{"model": "image classifier", "horizontal_flip": false, "targets": ["colour"], "norm_position": "pre", "mlp_ratio": 4, "parallel_block": false, "dropout": 0.1, "init": "xavier_uniform", "shampoo_beta": 0.99, "eps": 1e-08, "max_precond_dim": 1536, "one_sided": false, "adamw_lr_other_params": 0.0015, "max_steps": 12000}
Rows from block 8 of a small image classifier, named by matrix and row number. Rows with one number belong to one neuron. Each number is 128 + 32 x the weight over its row's rms, rounded and kept within 0 to 255. All counts start at 0. Numbers have three digits each. After the name is the row's rms in percent of the matrix's.
After each neuron's rows are labels from the 100 images, of 14848, where the neuron reaches its highest value: "top examples" is what is common among them; "lies over" is the class under the peak. Only what is clearly more common there than usual is listed. The data: small renderings of single solids in any pose.
# fc1: MLP up (model.blocks.8.mlp.fc1.weight, 512x128), inputs 0-127
# fc2: MLP down (model.blocks.8.mlp.fc2.weight, 128x512, transposed), outputs 0-127

fc1.407 101:134084109165133213189130109134136130036157116126109173128132076149179145075133135078124167155130113107128096172067136109144176114123178173087107123103091144177104101041125114116121140101121115147184125086177133101129100135089131145122151148104175114107170100171138132139136126136186182171079112081119064136167124134180161142154145111097113123083144163168100123092082110107153080130123
fc2.407 090:161163122155132061061080065106158154180137126089142142075121171152159088098129139084070121111136133133146127125198134181077102105159076079117148144131150120170105101176144154145115073107184097071109162146144123094084138123166150103139106142116116107139118148142159162132063117169142095173152108134154081135107122171132100117118106092183103114127102050153168088162135156148076189115142
top examples: yellow
lies over: solid

fc1.371 097:173157140123167110133104154157134138128128092183107193131151187151124176112095133189180156110103179094110093103133109166077106080130119135087104132186159134087144145126097147187096160128118150131080135097082094064097157138138113128110178104146097090121090154176133130179109133111199135104090108147129117127126104151155221079109109097085134146099110132141123174070157110138110100040116
fc2.371 091:154147171105124114128193134110201117116100122079108126085098127164145094170157184139145085130163102146136120133162192140111149207142068109154174136115079150137152100116153154122112155097168124160163109137175214167126102151096144114101080156125136173168162091101120094075139133155159157143107172106130181164123124118104112205178147091149091142083128125185117102201148153117095151149114
top examples: green
lies over: solid

fc1.22 095:140139149155106103070048133096112094159177114122135158136169130109125200109084146088117169098107114158174139139139160157126108199156106108111147111159153125098122097153128138144145094088143102137118077098143134139129081123118168116143118162117088194110113128092222113097097173094103117164123167090141080116129117178145133099100141147154096100125153107118143077083123024099082121063193
fc2.22 098:116055139156135138131166148099152111073163136162110046071085161113142177151051144147122163140131122147068099104136134167175099067128097170145114120121109131132174123122136098121177124165193106106152128146104138102141140115131179134057132086196140164105134141143092110194154090166108129097128092150146146114090066127102155094149087119122179086111095107129158142186143162185163140088144
top examples: brown
lies over: solid

fc1.93 090:168168168088168112112151115139133081121089188154118156136112085151160143151127122178210162136103107131152070118161130144090089129115135159077104183120149100075135178166156132165176163114121114076150090130081082187084071142089167079115157124112093128108183115152159115071124150103092142119133118092090056141130134058091157133159136161126130102113145114103151191151080167114116118152147
fc2.93 088:079071163182151123121142166150135142137163134113149088113083194146114084075171144129079104140138176141064136126140188148184157172067129108169111132130115139146141091113089096158145109143117143141113087134169143150141193145149116209104074182174139103102158091136133116088166097143134136124121157080098167159161116212144116174153095191104118130141163138122092101155159144170133139136070
top examples: black
lies over: solid

fc1.275 106:142098140117096109101162111134148110064099110152108146133172132186161152128145159114104113144154098124148122179122108152161118194082092124167138102145110138156154113103100141074155113142143120037107108112194194143074152164175151101119090152168078185137132206189122117114066159106118148159070157132151122128185178121138156110188166072152138128126122159126140189092157120115113117132074
fc2.275 108:047157094143128129092094121135074134101139171138118079091097077156074095096100122111117098148100120084087091109153130207115117074135113140153133118117122127054088147112131185115091118128153137123102122143092091180140107157119120148110097117129144099138065104150070116136220132142132110113199157124093151135056087157114099123125089074161079160108177081158114083119086119125102139117174
top examples: pink; black
lies over: solid

fc1.21 095:151090131123089124122166086145105082119160116101151101135162210148114136151101132105114103100204065142050144148142117157146129150099142180108183129105105099068162108116152115149155127118142099115130193132175147068062080167192117151118172127090157122069116148120106094135113109100138137121138129151092152106159117138141111093110096097133123137157171113053114112016133136074138167123138
fc2.21 092:077089147115157108145141173113136151120145149148124096108140095157156159117136136131182116152111157118148126094096122082126064118128087101141135135131127167129117157063093167091059104176114201067080095141114074121156141130188098119108164168096083185188179122122133096055123124083139114160126119140101080183131125146155122133147152140026120081136145158119115150146069121159074127107172
top examples: yellow
lies over: solid

fc1.193 090:098122042219186177119081175136190208120126123091119132112075118136126104124174125130119092176066121128189119123122116179157159121129126131090133133076100139098129122115155126147145126131142161085096159058185122068105144108094115122112093123110132119123137150138159160147106116153153187106110139107125111137149203134132075098097155083105138113208114142105093142176154094129145112076155
fc2.193 080:143136172126067077133159105166111117096160134135122105118129175121124097123109146118127159095210073096098100127076149163099093127155126191103108115163178141102107104118104128128149145143132065052162155146118165071161118208166146208172114107158159111135153147117110151097108096138149055137109139184116142150118066149070163129100160103143134155093178103149172104104084140179145157146113
top examples: pink
lies over: solid

fc1.409 097:078123097130103145135088128085136142137209096132166180134207146175166123110096072181157133106134111097130115122175106098160131182167092091143159141136158175163151138188129031157123159089155120128098107078167103088130051186170089163140137150077165144108116121137095062179098104136135106170144133084116140147112128121147103140149103110186123114122130130104165140101121119152166092107107
fc2.409 098:163108099153158147130194078198081134092086086137065117126133096093083134089055084139116149083133121126163161160129090089113124187091183162092141106107073107139112138130133124107139105153081143131121129143117127153128183113105192131083142126090098111131172113150169162129131119059073149153118068148128135111141162108117086144062135159156157128093111166149081106120159095115056194113140
top examples: pink
lies over: solid

fc1.321 092:099150145080119150112091086133115190124152106152114076100175125162091091117136164177089164119176139100166172110182168194092161170113126097165129133126147121090124128139143130109110086109143116117122143081098165100034149096119143167089138146141124132163120166119160158159110179157144154130094068170137105151150125110069106170143163062174139120103078132153087202096076140149090075132157
fc2.321 091:118180124136092146117135106162165137117141110151106125092122079157092138150141171138130078139078103136105100099135089105134131083113052108139116085194143093152164141048130144073151136213164159167119160156099131149113122139108126126051113081122173196117176059108143149149144150097129127147187153191148115180141119189127114106083107168135123157131149107135168119131122144083188131130193
top examples: pink; blue
lies over: solid

fc1.74 088:125088119145066108110039049130135136183132071080119133169134194154080093125123196144115112067113105150193136180040118112120117146132120141144126120166078120113140120134096151117157140168089086113143145182167184104115127107114107128136128135150159141139122143065141175104163178107157162108072139093127118131109149123149073125156151111135122162161122055149141147106163140145086154181103
fc2.74 087:108089180163161094095108187131156128135190184153126111117188107125158203148151076131135104132067168131093148101196163171178125136146180140145112171091155154136146104150109130132022123118198115110095139119133128115168129165115128138147153132161091138167088145108137070151134078175125174121122195160135142117143154132116120127132138136146098153140160185177136072113111122111118108100199
top examples: pink
lies over: solid

fc1.355 092:154097117105143154140090153115115157129160091150143151104115129138156093113088107081153161168144090072120106113173112140089127113182103177115068115107177097124129117110162165113128161076140044187174099133148116120089127097154057153095061175085163121120123113154114138093048126150120153108120108088137172144056193123084142131124111160135101108189096131141103152104110116136100200133190
fc2.355 095:100055155166129166087167132171147107099129108131195136066080128124087194137123126147121145100106127179120188137108157107164167100142136118180122151201107089148153140148153128141175147118168154070189135166142122140128099184101186141136175095172145155168129136136106146085121119095142118135096159194176173121123110150159089123169123121083147099147128114147128116140111160163239126110107
top examples: green
lies over: solid

fc1.207 093:115190116127113120127150086141098131079167112125124158148141107156214171068100111159138140121086168179182139144096154164121135104106085120119173125145131102095155068163154073146154148126129064112080100171111109133070149079142109152139153118111142160121087095145130184166088114120066077157109079127183104103151163133145165155144128118160129178115093119178168143183133054186158148130146
fc2.207 106:171118145131075152113146143179169089130114124118157123061092148091088081156132153151107107130090069073150216139128103082077088135083151122156040154138124149107130103132121127113163121046144096136162128134126100112100139172157094111099165125144128121105186129111155124135173107174210124113129131130089116073090074134052102149118143194156144125187176127104116134128111129114088135133116
top examples: green
lies over: solid

fc1.431 111:137150136106126097157146082088089109139087150105079148101109182108107119066144135205132150117112097171088082106093084143108126172180091114026126165127182106114124196102117079141111183147129180129157115149117114123142152101141100109081105089159173186141174114134091148132116115138123176147115151117130161088140114075096158212135096162148062129150151112138169156149121160099109172126142
fc2.431 102:092144195108194214138156149126120184102134121114166196109112151101177147153174124140140144101141148096116160134108190144146156121128100117171162193149084155169112141140202170138110172131178127121121115075178186139136153110118113183106115103096131124110139153168128080139134174132087133149143152127160146141151188097133088084124146179117150167137147166130182109179163147188097128070121
top examples: pink
lies over: solid

fc1.111 089:070141134162090168131130110144160147107093125133151155124137169157075140067169153107116159166050090120122115167200139200134106110125130103092156180140106165078172168133094191162104076143142165102121147140120147170089123144107136108170113133125102103047172144203062179107114125135127094110107108119097104123117121197145157132112111113164089192128119139064153122149148164108111148156117
fc2.111 090:107072119090108081183135171151114159174153130098115101083141150144162136123109077148078085118135168154093141161102140102143117178160145126161137124141192106116122173119156172104156179146117130090170165093164180086139153105108146198102104149160071124140108134105137136124162185140152172184142182095150172123152140130132084129141162160060187079152194126190138125095103171169134109163104
top examples: pink
lies over: solid

fc1.94 109:105133169118154129124139118062097074167139105107132159143110158114120092193102143148134094142193063111110171129140129119166152153083082082132118131056113169081157135128096100127142106116171126135096123169128148072081177126131125123061171185110161156079141157088126190172089149135126188067176127096171109135150086157125090137082109149126122150153116131097154130155085125135122149089215
fc2.94 119:122122049142090139148107100063139109096137100065119132097152156123134174074122171098102213144114113160124119116058127146135144111122115097127126172128159104158151126110113129140162138144062116152135126158119062145102140160129122117138141111070109163053144109078118087099171074136101121148063043090055111121147136124103114173146086133144113079137158157134092150130102174137133160047125
top examples: brown
lies over: solid

fc1.503 091:112115115118132137145146155149159150172095102143164113079177176121178134133119153105066111136150075047173149124145156140116126119070113135103104115109100155073151093057157137154151148143159147129116160169149114142090100110139136123090168182138135160114135165222098102106133181149110119089185200105148096162080192112128068161087102136105084110149087184163146138121163084116135084125147
fc2.503 104:156081180127117130099125111172123137153145097151116138146084106161070129137129100130104159110118141087064138139159130131095106101144075080148169127105124029172109172155141178106133140138118113115168103088078108089122149130052123139169096088117145113197127130064126136119107063155152123122068105157156143101196178142107178153168147083102201125146133070144146087134150150180132147124093
top examples: green
lies over: solid

fc1.506 092:132155161088198161097115113178087137157089120157133099085097133142128176134154158131097160143137122136196160117202116070220146091099106162102133138093108164134159124089124136134102169131115108163148136101159085087123172089114075112131159099084122123124111174119099148142172128106103189147141150131113163135171110099119139100096097203104114211069136137153138143073096122187168099111159
fc2.506 094:141121121117095090154095108144160110177143171123086131082132091104135107118070093102169138085113116117123122140120140174078110197115108130158125077094108111160140175109199116115117124162100129100134087119080097121156099110074121157145110150151151147063086075161165114117123120133171126114083129239080097090121131162084134141088155104106220114129182141087083088096140145079129165120155
top examples: black
lies over: solid

fc1.344 092:138116080139078144133151099093097171157179113150117177174136116157133083129112105128128090157128106104047131157190130078130121078169149079111061103169163099138146159141167125105081157161108060148156137123125129129172167141093136084025071181143142154119130091139124157100136110127122123126141105084151121163085190123169101110089143142166052132170143131135137187111129074145139149128145
fc2.344 088:151136165126140136134103124168110127119144085075148122091089158153139132103118115101145131095092118142170106101120087121086110170131176195120099156119153117134142133102061145060151147131157107108137108115176104132105134102152156149122112098124142076221159159142146109103115134097233153112084129150115140051178089084115110063191117084090163145121103146138089115041126189122155142125087
top examples: green
lies over: solid

fc1.240 103:139100139174182167122095147174110140161053084085112072073090142117138109129128098158163115142117152147116143088137160127145170129126120137096133130146113129094140169156070137175171138087152114129134169149115167170176187089154135154137122151102103072187066147140108095071051128075121069116080156092141159138118133112129093110119170139177138188104106126107123107159068102119094083100187
fc2.240 103:055124076131109134148099144159126154131203144136140169141171138131202085129102137169157168151101158116181096091130109130108082128077148137166154124096126119148126163119179105148124116130112109108141147138190088122100078155147143087133186111105116095140126123101116154101119105190103082106121055112197073128105094154037129134180123095136123071127165103112109073100188135138085163104156
top examples: black
lies over: solid